python train.py --encoder_arch="resnet" --model="model that predicts nearness at each pixel" --dataset="small renderings of single solids in any pose" --train_examples=197500 --image_size=32 --crop_scale_min=1 --horizontal_flip=false --encoder_norm="batchnorm" --encoder_activation="prelu" --encoder_depths=[3, 4, 5, 3] --encoder_kernel_size=3 --encoder_stem="deep" --encoder_avg_pool_shortcut=false --encoder_widths=[48, 64, 96, 160] --decoder_norm="groupnorm" --decoder_activation="silu" --decoder_weight_standardization=false --decoder_widths=[64, 64, 128, 256] --decoder_blocks_per_level=1 --decoder_block="plain" --decoder_attention=false --decoder_upsampling="nearest_conv" --loss="l1" --targets="nearness" --init="torch_default" --residual_init="zero_last" --optimizer="muon" --muon_scale="original" --lr=0.024 --momentum=0.9 --nesterov=true --orthogonalizer="polar_express" --adamw_lr_other_params=0.002 --cautious_weight_decay=true --steps=15400 --batch_size=256 --epochs=20.0 --lr_schedule="cosine" --final_lr_fraction=0.1 --warmup_steps=460 --weight_decay=0.005 --adamw_weight_decay_other_params=0
Rows from block 1 of the decoder, named by matrix and row number. Each number is 500 + 50 x the weight over its row's rms, rounded and kept within 0 to 999. All counts start at 0. Numbers have three digits each. After the name is the row's rms in percent of the matrix's.
# conv: 3x3 conv (decoder.mid.1.conv.weight, 256x256x3x3), inputs 74-110, a 3x3 kernel for each
conv.116 101:552524506515603513463471391509538541438499560453564543542466491613368496453460463526529472477468484499482508539558520519452594500586579482565514523527488494513465530451581592361513522510576535515449602506531443478396516559460452540430509483456505506482595542476462535517509512439447596461573469494580574526598496454494483486473508519547534501492524468469547570494571453538562513503391456538678560473500641425453476456614490480503502523453498487459428514454484471466435492512433489536455505524488542470524447525561501454432466500494435496455502469495490536440573411392551486490619468495432493475492517532513476412535359430512516474456453500476614492563541617424484496455439454481484429465542491399475546461481441465586536570424481559526464483524482458522535543495422529519498537540487442460504485555517479455479501466565561534487521405500541516496389548499498477508474543545575518453532454495524561545513548559489426408493503539547529435477570506508579445558542476419366507526607489448565459565432448
conv.117 103:527548506511519553492582558495481468455521468542408442592599482561501472525389469508525492461504498461476463467559441515534526524425478505534516538480461450484425461405506455480441461464473420625530407495499459413463464448459498481401433501529575450471483490485549471459543556516506474468548522490519511534489583525451472513540513531451623554458499517500506494499436552462491505523500412505373470531529392541543528506569474513468507545417462501533527471466481442578614498443429460547515478458484567604462479517474527420485533508496482516589498507487558570565510443508526542571550453558510479505521486519417459494343473623504520473524400576451487491467509532472582539539586524537520494559551452502497471473431440482503529433515491462521494554486462546410405547514514498495566492438457460534484466442497440480497449508570478518434487522432544387513429514486568566569505510530487565520463510538463507462480563402448516489415520525449551506602501499534630573544554550450437486528593503545484536487595556
conv.118 107:510489493423467511562512476485499512493467494440546465548468486484430584529490518411462491616540522625500500489550532513432474500536437468531507473490545503503523504423564545521501523539517423481605479632423419481520517559471604579503506546579468504513521524481470496484517463525530378530455419553492501471540535493558457503466463539500425498541480481384441471479524602406468528461506545507522488554528543492487539495600534406500585515544371523619543489418546378404482500490525437503540465454548540473536544532459557472559528568495542562438478520484582565514420525599492459473551494431459503496578531482595515543394617537505434548572446541508426440494425489476384523382487466483535521469490488402523430574471470478449526462460599499444497507483479478520466456562483455543494485516540487493539478516436471570435465531420527469502518485457473472506533498455446456468515522483430538495536494420529514537538479537503575538521480521511470475567504510435459471365529521417529501566453489502491465385441508
conv.119 104:455497494448406433471479476487559466537517528491455416503532472503478418512443540481575570515466521562552477476532411476530492470532507523548512468544558507491519541455561424541576509511472485513433480498445502499560600478468508569528481520564521490467532455498579482477392404535433401487462474506527539445529447458437546459561485491486497464582426506522578547432524399462427439491536526552486429513486442436463523497540570481407486539563505485474531505443501437512520487519455451552504513447490500525476541566413572482565556445471502496530546555533528576435470477415479527463493517546469433416569424520557448423463412468511511527414447604458517490538464552483512567440467526534470495422479464384385525478465565505493449461529470563478470539483377445498396482515467543538509575482513471431523408449579427506498542570529496553543482481485576401482488508544533475515525546514466512511487529465554449450513431514488453485463539495482512388503521523486509444436414483483529535500472474497480488509486502
conv.120 102:486571518529461543496480512423481477523485521491481548478520464543469524462497531468460492458541443468401476483499438512555538432463459441480525541571553580536521433430511492528598525408545420490408500512543455536499516519487474532483391518479509553481501475537469521479447431549502458504527454512459454488485447527460499493447446451436473457514506508477500455405469470502438473558508428477433426537556490443540475503481480520476431478512573513440505582522497506568589555466502561526486479441502560408508484556578471501501471401432532506540467467536523418486521499482520489503540482497534504458467516446576595533455382434488518459502543519515420477433506444484528440470453508457499483522502488474502503515495478500478438457529534517472510472401542529499509416511454487554510515452486464517445585457512445499536445533506529440530525481496546411490519548416455459428443516408540493631497529496496470538531441486399418457509580486488509530489484471503400441523478412391489451482487494530564455449473567
conv.121 099:460456524560532541527470582427460496453603521484535503498546441541535521450502513532514409502519511409459495510506495446576501436493468501580436444652610473545538508592585528547550527514551478458443538584502517476514457523467504476539601511515505519545465674514521451438450497483486502494542526579459492528572554500465540500410539450332545558545447538568457495489517550454436508569575566515439481569510500506560558451452487469493518502444548430566532435477490561535497570522498536483452514454440587553592556551551513456542472474527457550471456479473540526490517502540438510479466467483538371549494432568483462451545502504499523519514551423527441499503451465527667485512589544501503537524521513507435535467510505571581370489423491411483480431577498518453475568489502493487513466528526498472545584498515483478516407495527456442483534526396445375449516461470512440502466559508441578463453496486484518537438527460510563499547550495512692529515511517498522618525463559454458507514486533501489547519593526
conv.122 096:475445535512508546479443513407512578690385347473471546507494371498562534429617465496476482564607509552389461500458425499526587508594462494442457484551586560545536486491603506493490563566490538510516503552517518458473478486539462562570449383500593470587548567542503537487539476456495524533538462503567510534489626615470503526535516543495604610473411496513536443435544532425508502504466490476447442578487457476499571555467485528599480473519496538475471546456500447517426544615452512519489543512469489531449488434514571497491549440500492468538465497486473446507457467559454454522519614478539533493562454499492498520409450514513567508533595540515433468468447480514450509536523500469430526497499535514553493508409498572649480487518466418576623451558505567505507530467547521449515480490515529517526526534520481522518500495480441350560429413391482476513531533473458546534548453523589467489444573536529466504497527502482536479568508559513600610495477436454448486443513543489563568464551395508571396464500493
conv.123 103:481493509486516508460463507583458594544481514387516467495558453599492505407419565455474485440496479323538425520519443521575478421556591482523484567464451476455593385462468546418477537506508497478527413534574494453574551596437382449395513439506521449570492476482482517569475429596550461544443602504513463532415503568480547520454482512524458504375475436465557550418504504415518496537422429553481396552565502499480521539527490444490583504491485509451391473533456382494482569524461521489545371453421429421446545497441407466494513434490480467485520567493548528479521468477526543602447554487464533484574487455442408521432554499556472424533526508458480443465461528448589463499489515529508533458535584497538554602499498505498469520599492549520556541565506528433546515425541446494625426478569436592492429529546458487476467543520489475584541438512448494459392616524538515433467538558541475608465506572480517587598451468503481474478491511435489538515574509538539548456578467398429509564487479501484499494483549
conv.124 103:487544495408450462486451396441543516465429527442437499458473428497561471528493557491523392462517484569423477500539508449526469486559453484518550388515523514486450497485472452414536538518482412500497485520426492536499476492445510538495428473479472478493431554458403544492549426469613508462465526521485408424511457477542447510454483446506418483574460481512523532493542522495510440424470493349253426528421387440468520465644563511512514446452517560557426367475508518499608524567477523517487488487475577520486474552471491479551441556552474410546591475444521528527440473624548550504502521515480483553492514488425516457556304405497499480504506559503467438424547519488351513497505524500561482466510563499430466498594468486422476453424400476588530375437485545516571480512505500514519505482478574486511512493540493604589538483498464483546501495450499522567463516455449495468498503496510525580537515537482512449484613556476487539460485547467410505432508496514566470442498493433546520571551529543468454497545482
conv.125 102:390441596470458514579464389527505448494520475509435505501648482532457541529487460505458506534473603563485467513411408473556487459471561493475518504520469449405516508445483517521525526499462457561489624487550456466479548443530465522472498534530556459427492453506518467518551582504460439490463435526458483537485484506450517510517545500495559430493484478565507459397477485483455504553526559470529479516601579527577507549385486505449465544476481581474513537550475490499433532655526492557528511511536547547567471527502458479573434369522498454536530526531521538460496441481446508482464461480539496499525516435484458447502476458458527553510530565529525450519525534521611451479483462500565533460524427484553597588528524544460463469430487468457437459568477457565513556478524542567503555537428497517554513422542498488498525447467524551493512560501596455479526563482486477567488580547461552475498518484541540490562490474549515454517466497479560560493438542559441395565531532505478484465496479527596546512444467
conv.126 096:448471450392660517556443488560486478539492559475564544598564437406569521454615474527427519409485510476564467481453608483425507499493504506562510517461497498528517508453469509475478577502546455582496499514532499484527502538445423509545514455459550531509461472490527500515513509460466550539469564504512488466477489553545475463552493482530372522497511461489506473558520478460521475497508575501562578495493515566557555426463393478589517502504476487454486541579470460418498547404473473507557393491439482622505507523533470499522476540446491488614470512390508550483424477553526549482485590499480502480488433531462545398443401417524536473411479495529520517543548413528505550405493507467505416545477513424524514504538565588506457484501527475568472427368449490527490509487546462481523461508419472476474510446440496447551463519488451529436543474453534438495479622501510460449488563455489563464483421389514561534410525554513521562470485508488547500494532479442548506504626601504557473535438485420497489568471499
conv.127 106:480503516579430422620510435474458476513501531604560570566452516466352485519534450496477525570551567366549560545532541466448450510497467482436489531502465451539488564520498517385489508516504554574506508483575467485431511553515519458554602570531450504472474602510516440464526430435491464465440484454488519472531535483488527514499455508510558545478458507545517503498563530551532431500565545497525530504494462543547479443436390398490495479457528506551512477530476441423454415413382463411424542503560630473551518429465573568474510520479477502523592547466486334399531504512499459495446564518401452498558452507528498447400448392463433471496366418519484474511467557434490529498471552616526431578481455475378398475480435471525489498511532410496495490550535517515528507430453515508548507527504472405483548419531472589555504493504484495438421540459476499498467483526471472492421464444523524446469510532582548543499621531487535566446457534464510522514473417518579479512599563549466570484507476517502530483455497
conv.128 099:470440477517507549466571486482509518527538485476440559486500520508337553386576581477471512447538446529546404577526517461496514506447448511500533478566530483514492515459493492576536530555567523510480501454457440471449499510434507489538507507506492536501493582423444463493474527471500560533548540519535562453472502469445454381485556516554615446565541475570591524460482502444499459564541489600566475604524526515531562508396507515597489468492479515470492486546513483421493539535506494508542527510535506556578452425470551527460595547546524530485471477528522557531508506535439531504594475533548481495540543551519451565522537473518519516524446440556569374548502454515548507530492469469498419552581448526476487632503470545475509531443496465465560507507526412490552549494487539498450450473563509456526334376669548496469551565456460477452552517508496512491539537483476522514511558527640547462436505524534602493552589493508502566485553499498471503451421541452500444466556567507535508491434578592452489552470533
conv.129 105:363469447463515525468573591486479467469442483487547472513519509483469481498473558530495454567527478561528477492531478562570533538502490456453552508553536616517455502483491592489490487457502536494462521573530520450380466443519487518490526535466403531487476466447481463452477493467440547493445531481463518470509488440557515521481472503580460457497529487549539580498474561403473456539471546527401437506542486494579428533563408476483485522530478493570511458556481516400425562500372502523480465428426427554516458570477498462429518510486544486517475519543465581524474440444455496478467525527532605467435506562410469443476546453538520483482482502413483509557509490487467431513478461489610650459479466439484481534548585463626461496516561479492461494516492450537485504558486464514476471516502542471477446531481466465420537515501467478507566536464492452478524538503440471549554438497504465473522558469473441508540500448580461468504523525490570555452490488558497450593639472591499427509550487526489524400527546
conv.130 093:492510442516503533456431437542508561496469541561474564445446365598700465560544527510490524509502488504559485498535461441452476476498409512491531500371527446465505472466485505397473438398541517531455628467475432438595464454554423520501447455523500472525470431506461504499508611475459528488524486504556503471485531466450462479514422516577704487422520529540499514499470397424457522544504489533486453562491552484494495449471568467457455538494501431551413566525490445540471411510546497494523506449439403431479473378467521333512566445533446511515502526493580369554459399505530473495509536466458419468492505519572425483480483392491525469509500458497477546443650543509498471515384502466443499485423505499473470544540413482488546583547511505475449555410481461494507491540625507506530534514597484591458417412557552493534538505441479528521465496534490416498491416532453530424599579470476397430438512482419464430509515529500505487455481476549481523538483495568444461476504466513502522459519499499498541442539472
conv.131 100:549508460478545576521465491466522590445496532556483532519478465546453480450576467458656454470556482486509465496456489560567456496492384502614467500565441434443508433480517487698501469519641517451491506509473513483533459505503509560503552434494583523475555587523512475436419424470456520413476484411568501579507438564532561495484508464511414417498502441540512558530538481567530507563551511538504576439650588505539526455477475474462509482443512435484494523459532483474432483494431465454448441483459499526497590494501568485471475528503518513453521537529494598560538487571551543499549550479471536479556513607498398503454458447443481551426559467472568578552510521536498541532493524476415470447502478506585452529428561450368520511612465526519519478467439500462523488467522552470481580467494468485568440502622609505539496429530496467438412490453544497543489517473511454452509384561460391517422613498487518484500575557493483464492544534557441517549453494492550510480529425425476422552535462464503449519459513
conv.132 100:585404491561544574452501466506430532470457516476474546502539474563494494484413479425468489552457433461481497517381467512549475486561476505501526507454520471464482531491571615574517502501506460491523527510550510451441467587406528567548485569525489527450550586485480422510466517521505444617528547513522537487598569528526467433458527486535599529539527525493491413478517505424542485446508532540422608484480559548505500500519513456426524535546524456568491497432468516558630517481415563507596445505458516521454494471507515513576527483517413450443459502466495462477423497416487459458476478480606472465487494479583609613461547646531456597507579665516499507533444556531492439455591459483549473443354473491495556400491467510414527495467438478568459445485434486473478539483508546561536533530478474554473501578460460449465562498478511499561499457491542506492528549508413481514467462432476488543493525495477577537428483589544525408549554449529575515418451506380429517418251447350444488540537509476422491555615535
conv.133 097:433456515489555452489540528569472518538454512514564506442460456412408501497540481441493414371491545563442533474480509434515552503450485508478536568477429488489504583591513525441616573456523455547538558479449519554469531511513467464463371558540504516492581489514478545535489498509472546502507538389504459458410604443432496485465616440470553390617516565543468479437468469460514469504460444536472506536485403535527466417564489446554436441506476527527488333481496367566501442375580418446447500543479594476490466494473486498396582551583652546408469495484505467571580528476518447447454449452523460518464524503489514483554505494506484509458525497528519455530506456490466456503484455519522514435497395421533498472476555498458486470488429502495496495456526513479484482514515512540585500471599481535447417543486492514465503487503459524503463548507551487521595503541485492523538564525488344550436503504493460493491430464493545494496473509538496562469527475514461479402401514472527457501425453525444430481549469
conv.134 102:412493369501482444461535512569529524501514539486483538534486471496445467544507476556498533527519449404425442520488535510519486491536459493539524465539512474435433458471503491449512505456506478383504499458596498558487508502418383510614492555597440580498432512525529453455536476489540470486527466513511489580488534507445444445494518534488558529503520546476492546492553506545464469473445462424462418464482502522523514500456499558495514415397528426447508454477436469426393526509576490546526459477617397488482553457456567536524562527507490501460511490447520446480542532546518520503473486498434519501515505473502591585550493524479468525503500528554533543460499434434471367594528509410571590544537433613564499486477543448527465490466517489496516517578523521462514508499541514516522544566509526464469531496535478498504430467441500438487471493426493466467450458440574510537416495488436520485511548450508524415531501522557594549504450473515505439474480522511504638444544466451522434505542477504551509478462407
conv.135 106:535439403498535472438480511464524511487455469467502462465499575432453541418498502557519550499476501429496457454529493520538527505479434476430489439436498442435457471517451490481525590490511571483553466482575554475572477443520488427439473444418516488534501491490520563497409468496547567431495472568491494559442493502476507497519474504447475462473461448534494461517485487417383449604480446503459436492486461529530546494491506426546417512504521434516503469456510535545530451551573478578474425412469489473503522431489541465426454425506395527475562470622483626464489335459437499536493499499455478480525532565500502457456495422516486471555564551457502519471454397413444414529602569485520594529645654503531589534531483457569472498520479547500517472578518399495522524510503474466514510475470476501495504480481555493396509433451497505455468519505555469503484556437533484461486489491507500485505478500511470511556460426443477513535562466505526544476494541488502496420437549497359484455530514445414430522472484
conv.136 098:454434438443521393554512486461532540630593365448553433427513534499637569504397446562515497535556501474526474526525451440543512458480470458509508568383488537504522461463573510477449492494448561600529452507476492569472458533528523443469508553429503465520576509528514555477461492499447607480511533508541473541433624489452430533507484440520533433497560489504495494547508462495454469515479497539616444543522525610511559385405477434598556549545487449528550450615581496473474432577455549493488480545521421528451502531518585555531512367506578494496470528520467531522512492474514501528514504568488479595531552499538473444545591580465504598493515501490466562479487410493505445481538503550499476525489427434426542523512464551491463567551535568520522501621554536485451480521487398532515509483468494427513576479410453523459471465567463406522494574564541553419475409482472517512507511495471545567436462521509517463624384489481500507500530505572497518569499532562544509504477476525513466499552514581461461496503520
conv.137 104:524510508431425588509511560462468577634516466486547481551626472540573470526389541467487524496543561442512533458520488473611568434561517495633527482371544451559535493539495464638559441459513461460461523503489525455420521538487463571529481541495413600528596500410454520508546526509446520559489467455611575511410509535545433458481601520501561505474534494554450526497439494536519523507500435547618443551431524492474536462506569511457489558456518541653476476510504459502531563383512491552526518340518458529443512543564503495499545482463536548595565503455517544572501425508526508555521535483467514465592546521491443453501431487508463494468557523495464497450493523517511437525543513477484456506384417520418431531582443561511512484511514510473475489518494578446585426504443493582420530560476418605506456539553445573469460480446430438530515595552477450504512405463563526514531452419442550549584495526510543477486495554486520544488504476530489472537574502525536565494506450399429422511507495510581551524461429
conv.138 102:559524536531439449417573548529431452467484517489507568481535570442443598542486542515580468458478375545505532510520490474507557512466527514483502534658645451535475472518521551498502564473545473473466450548500553439536501510486446537510555568535508555492488461586534465534467492448531528546535562520502601533473544615431531513487550486550487537611524475551557423537523582499506510460551595523517568515492567529418531511417458526535542537553458446562578548523555522477468452479512503468543531442455432512538494450529462513591510478504486533486491623504494521596475510498500500508471394504465566429534533496460456498539556555489503515516535505539495422544486466538563518548453521485564572538498448535497523518489512560466481431544488481560456545462561529406532518497520444468546443514493525455530451584614545482422510537516457402485507444496540540507533443548523465522486570445552457518465449507496528533488597491498516486488474450457521480461478504479534494515523416484595491451464483474505509495473434
conv.139 106:490543485465536440427493443479540462471657471514506423501504590572427594508422471511509457497566433451446468562519439447519446501480465515472554484540511516519517580513534528442471534502453437550515445535559473530466461376445542477543461497540536494448490520606543516554512538530438494532509548508523534542554653458408533514499439420448515502418467460445461567450505523492561453579469576642533505544385469537535416540487537513393455551511540478437487457467410343446420501397424502502524504523523583519482550526518486549547490550518554501454527544502438491436574459560513442477455486528422528438483529482438462463541535387483427518528511618550471507586486515562517533483501469483568513466419444420497533534587508576593543502574536480540535535547481479551485549538484558510475391520466556485509463440518517512422464510467491515531567493466517451491456470474471456538494430477490539468500477473493480473501490465520511583510495435441489514578480570463458485358334470380454454510516496496446524403509459
conv.140 093:506516427443314508520604545472557572446601511446482509485484432503414483493497562498488460557427501521519579564582551481495589415495508433540463500530572439502576492504558542588589475533459541535522492531504500501467553488555511524507477524532417493482490587515524491508375425521408445537537454505430440437532417495569496481501436524576472489493511452398499536480473500470391525515566450517492511536490492508469513507403477558467468559446534462580464515518430435520550544459431514476428443460532467481509547509557550550572477483518565479450423555454459568449497436539523551493489463436493445422513544557587489390490345406501482464484560518544489495464443490412475438457519482457470464484453505475424400483481520511498506508555544533511484502784547519579495501432480496599469508524529511440513615527530534459424527531434519498491458484512517545571508526510426466411437475481494536507568575461507393455458604555517429545473485452488578511497541484499616512406502413476571377501470476506504450532481529
conv.141 091:438537465537440545452545508475551509478553487485421551452505464479537499481431550557485441487577466434537493587455473541460453500511506518603512520578513417490454530505481571485500569506518491475459524510471465472559552508581539474534485437507458520515514477534500421534508513495449445499477477497580527485533479362466433481510576511483377516505520523504427497501542501476464503451527523426525535486528492516479532467544514554500448510394479456449476523542479561539466594585416464509522508410611448448474516492453553540525527531465453450519505514471487451453494505479460492420466580540462472441526441489445461433458550520518464479545555525552512511524483518503504507573491475441509525527459470496425509579460518511401456487610450550549492428469491540504545469535465446379554465463514502456448554670498468515525498545502441467455483530486510459542557564547520522507532506515583432472402546506535480499403510547469490471463399514542518471479462524433532570499421535464541461455524472582539517561387533
conv.142 102:523451536452513436509496507548462563484588556559488470554457471542402498473514488561562533540557583657583509520490494540482506499549507498493512504757498566504508512499583474358496532509460514430460531539481459488435569465481510528525489579519548536461509485452602493459408385453432483369479453476551598541540489457552560558467511468429505600559487522420525539464527472525419527456466511571358447521555520470493536429580458521485516552458455531500461467495507492462453501547383509573467490449574516497414553528452499539550475584500446584535493493508467518590572496539506494473478498489447621460514505522517542506514468388448553505471501518515459465496517396414444433513469530517519596425458462484401457546479512484662471481465463536407479519529443467437563528527473482473508562560383510507464467418541465525573537572540524574546568498509537562492543533486557566512507528468474489556492514517437405425477576542532445558450603487500403480485560492477492536479495496584502494430431545479560495498451484
conv.143 103:477445515510487464503462482513428470490463446471458485489516454442512496492432496476554484530527446516604502540533437520508492507567449453453489483484466459511531449481454492459540520499526594581476432476494492505492464524532509520454601456471484465477513531401450518415475489575392575484453491530481553482490493510526523417499553527477505468446497482526506579470463513548529502407398357379433319488428378473475549483476530518496499504521521489475520469465490419483598583543487485592495477512539465420609488468430452447493445497574460431486482466408460366417524411433483509441448522533520523455447485524395431388539469456565563551544565531461520468422451452507436518519555453530555505468549500487485488527509468501555541465445468565575493430577484521447567464487476466519497544443497489581495453529514393503521463492498533512503515538437438468447529504605579523559521492462458579498481520474472468599446492426476421476459495466451487477498422432502507470538532506553506456496477438437518599512486533
conv.144 089:494534452522558475579495490506441501526521564541491465545511449511478440463546414532483482488617486413495469457439491474384522514424453441540511497557563486495554467459491553575455497498547477500455502466459575400497470485521453489547375529493567539502490374458485502472458403474503499494447408423461551481490435497468480414476565553405334521495664415515447434502516499493467460474497463530586495508479554566510539459442518545437433493489515407414483434532529532560505504571436455519522553464503534489514478600520454560464510555531558529517496491508542421412497392454459519472542475509491625461528553581502553482572512381517515473467462588507515462515418549485471468532488439510416474550412461511452531480513560492596449434562427495479561571388458521559486513447464487462528456429497497508460454664478405482579506544526407378504517495548549536507563515470469562557510502512612519522602572538425501542536488570527500449470502449548449364519511572471450500460512494578502538480537506518499420575475434
conv.145 099:540396466480526508499484581577484510606477507485485518418481504534435454469593564524589518557503535535454508471480520488592539509510510460564502490519566583543455498453487407463566531492532389541481458626525423599457454465465473554558495494532477581445501610477632441499544572466541524450405513490470539498503519456424485534430474597533665537463488522473397512476517554502523556512472473556498457548510564428525493450629508470511507441543453411460454474540473551540469526388562580544480457528425452544517576485474546516421507544510491470414529555585480438539530481491457529495614570540442568523526431521533458494454406498450486516494465510507493497519547502478466580476506522426522459497432463441487532466454517545564516508545593447561481519518490541524437474596493496553525532500512512457485385458626547579533412482443508499543489539478555465514521569500479573502513558461542369453549490446445524514525446583489502548471554425435347499445449474485490525544517547576493480487533523465473495487499513
conv.146 104:511525559475530500453488526438469550428467534397471451524454527469524542489532456481444546414371480392361422540526499485488484550566510383424467477426530442414553532455515505459551470477461494600532517525470563525422520491430564539465445512522490537468490496490506515531513559565582468501573656532441505513479490514480544536482478456466440409462455441503473568477535618533416513472438400335467591580597603565545550407481526491522527528481507391581481424503389532423466518471400512516508461453512521474490497534486457351501449500572518486543447428559452471432486428386431401429421489506455488550501375460449388482521496545599522508570580597504552578511512518577507475553460424521513512547535491577589571519482561504496535515483465417508472508535514478463508444422501486475498544504501540495476489539455491480492515446512569489535501447527414476553519526591627599489521504518481450459493479481502550526495582624475530607547503506464408516539510526465476429387352383502370402508462475561514496634537542
conv.147 104:509467520497455467453464496491542558487543530529526495561492464433428539457562473528503531496522478490503459485523510478522607481426509442551541522548536490514431587467493563508537493554462488544511468599521487507567517507406460422427465479523539450511546539508518453485470547516494484521522544370490492511520478493414468453487461477406516517534557471413530546466572536457464472476422370563499424500422509482476487477522564446451486464462520473456528458521471434492524451439500517530600530451536466518483590437536478507416563441598480515476502530600598470560509536529468496457527473423458452557473495516557466467518579506422540488455514461454523509533443505570575541475466514498441406559458494469458471504469488447560523558514558490518531522533502435534457464386484507534505532614546514521478495535482492470529488472505521443468480496559417484463545552572496596512495518450522518444512484467435421486498538526503494584490484461484471559534518485451452392594461499406408497517530430516608484435521576
conv.148 105:469511530516540569462514510429515551444499452517448487567438468458501531462491503531501430491409476536486567491462539544542527508465511519487512485518509506446483522506506430548495482520537496518464513478554496517486541524470548494472558572551561528534500471472479536518518536508451575534571399473517535503530479548483529598466484513492517471565473512515601496490520485438468468546441512533436488523438495493522516500359539548501446480412554535543528470463553467335489501397386542524552498474499479543555546542532529560476508443477509502423539466514433406541430495523529521511551512495528516465571478522486511591567591480471524487474461535504544478493465481491477507526413523548573507493539498502418419496462507479512430516530532508555535486501475474550531539458531487468479483487447515587541532540492509438488495561455419503483471504541461523529596565435504454484496493456500501540467471518444483504476409539415502464540544479586500591513509477453452493387460464181399484425482490442499493407545504
conv.149 096:566527533491537558501429503485550444481508498472496569540482506426427528533441542513560493560551464525505412531501541515521538485455469498590486451655435441527534508492470638427504548513445435527520506536540472432479532560551507434459400531439488474506464399464479510472454489523524554593452496465505560567388480661429485505484534592539591517495470495541480483401483425385457443548475561513538522602582583512542518482508447518522533501494513465456514487523490594511497621462589542514534547483506545644456540510482536450450467408490498480478494487432511513480479521457490479518504463516496459481566573608517499485460389601504493470473602508469507495515511493530666432463463507463520566438427553511562483468534446472330492504544455484491501468584491541537592511491522506534519463494529504620489531469470465453493505424491567691549465575490485430558514532499508532525517442492549572567478411497517557504543473433465529508519545470484416507429472532421448636544537508492565506484529474489650585462399491
conv.150 105:529564476503548444465514463500488614508547526507432463494516476521461487511565455570530500475505486428575444434507514481482467464481381481599541489487508461539464517487542459502531403535537594475530516476387459507463460510544474535496455440571464543491559500379487543452459344551417548473569573534522514549502431451482405588510434513494500425514527507505519448529439572484482477529499588462542614427483540509423489459421607561529509484604549468576490501393477527508446423529585538545499526459520506502579562555484580507461585504501500446438577507556498660529490564626464456538526439445524486574558502538457555510495504548526453477509475517481483504516539490467551458483430485530523523552441485563511451526544532521561516549457528521476471485482477515485437527502408500495509488444577468491473547490451575465504443506491537530472500404498558490469483505464456507651469469448466493524485473482442442510508455610539509469456537488448518443566580497487462439551348450341342495447552492526561502537540552
conv.151 099:470529486581424484519456513477419530614436559494461455540492462545532536440453574445550519534584620595614475512481539453373461537453533473472518561411486594495521538504440420488510476406511482556536418515461475481472490500454542570556445467559522472515450499527482416516546525500508498455500475469459570504451577483456564494514510516391428492516473522520593518443463444442527376598597502534483411539505506449541521492528472350545475418560555479658499480457496489401448469525568466463464547556441566428477526430516505578562489424516459569516504574572604440469502384489497469431529565475501570508466451512452466499443537556439488500557404532502509476533510463488473486443427471519479416493550503478557512547449492489577562549500472509532478476502557450495509520522567491567568518591504504403427502426393388600569471560484572484492510426523458493556547467487574509463482537470488544533498448476619459538545540498491529521474511526533338433527590495496587530462694575463451462456434444418470476482496520
conv.152 099:561566493505339419479525483505485473597652411505445435611501481518534470517588492459590479502521498510483434474557585521526523496482453538418500524532575367511568456537523398523533457495567469446450471527499543413542492497476438427526498532444497466559371505452438565480497455473460561477527521566475586491448594385467464463519425551464529599562541520511477487513479544452520513498553496570603499604531587506540531446424583531485487540541522467437519550451576511442367585513430489408406448422499566403477552478506453529528509599597537453524504526506444595535367562547470517489500641500504443462549464574519431404526410617493552501440445559492565517420489561516563529484646462482517426498439415394501464505455525557527542477490472575485478460512506555464525519529476316482571484531463541476529516517427491483501500562567452472564552517481536456502521599500446416471467451524577652515540543487455469529407574553523507500474552433544562487480417497568632487584640576543553527554500517516550563463499481
conv.153 105:560533580561537538580531503494453448486601541499498440494474510490523443505477490471484533493508494449539460515457514489569564495539492538454523498509540451478541489384488487495581459467461565550511513461530570577553481454486490482539455515514486501441496456525448470503552443541627522482405422557489510474495423562462524520462552454455446509474483492413543497487542470529521489493419469578420437408421478483514495459545440542494542453532485498501462525469510540507483395471515528554554446479515368427498496424524520555486522642531540456558353399502475541463485534428469560443492487510488474485479462511596505490502401585492506504480427505466533491500568492468612530452466590526448512466540501460498495495541482537509464448456582466419494511493593469526455544522451505425471455528476477457466473523569488491469481509517398507490426522518547498515571555463522392402476466564441551437476586454542347441546503458506431507457455535452527534429478518415474436586512500499524493511512528440504481527486562
conv.154 093:486459518595524544488499524515438496505600523530534504527558547515452479453446419492567591559521499526521512508433509523506486545490491467453543535511573471474487478641487525275465513493598509489523599488586523529479521507503548448491558519477517555534467402500578639507409495477485509432512453530565597570544591543441456448562402583466540510486560517473526469483639556463489515580570556552501512487549451512509560480607532557523499521506458491498544528440548544492537524685400486588521464513475477499585567485499543520431530555465533424480461551567436499576512484546437426482440562545548501508455504496538415545485414418512508562553539484530566495510432487461691505502526479493495565480442509477463442566541487457449637513486560510413595541481537501526527474501529469589528529481555452435466439707512478443458472517526498463545489507523443525512562528417511536535496546493543549491477455504522565551463499527481519522495498464442497410448569499484406473389528533413497527576582557503513490507490495
conv.155 105:469524488408444480534517473403352452437600422487492521461439572541480454472536429562486488581635569458503536546575477555579460504523457518455504496526531524497440448437483496505433462526487504525572483505439525503597462536577523502576487435465518532444461554531493510499505533495498490461496440565462562562453595560468459501550479446453546518413496493527492570548503572494487571453435436529541517526505431494566478517451435541520461595509522445456529526489490433416479471298427431500527460512532486545539421585532511531572523498479423454459514502527506541509486495613524563548434512478521501543614493542469604478531389275453560483588503482478530514562540580583503457479467445543566521439472416453481463491523443524537471458542538454527559488497509510438495479466507537507501476523516545490465519548544555551490507497528462507507467480476558482451496470510473452538461423506543499552514502461526475468577579502476456592545543558519513486480549487513526564487519508487536588501511561535430526541472500
conv.156 102:509433502487467646532491483512450500536588545419521459470434577399533513515534510488495530493564505514555534481452552493438497466464487511510523488511526464401557497502524560510507553597485573518409514482356520470391497556605493503533486528459519532516416559524460534428541596437476465427519403422464538488461514522477468431471453472467567448589438457525508543438527528533549456461470524445562509518507449494558457527559461453413452508506485496411456468591503435450495546521493455466400565550500566537602462501497483548547405540578567503552545601535436432450580469420587557504495398546567525488568507591514581519585535449455519534503524425437467472463482543512490446435540520497395426574463520499556384513447484513516431519492439545520468525490532540542485484479487518521445468474421459412547536442461508532526511623479513534489532621531459551519517549457480579518449518469497590498451444448502504491516560518562467493532474504501489464606504490487417470552501469538412469450553498531596546512448432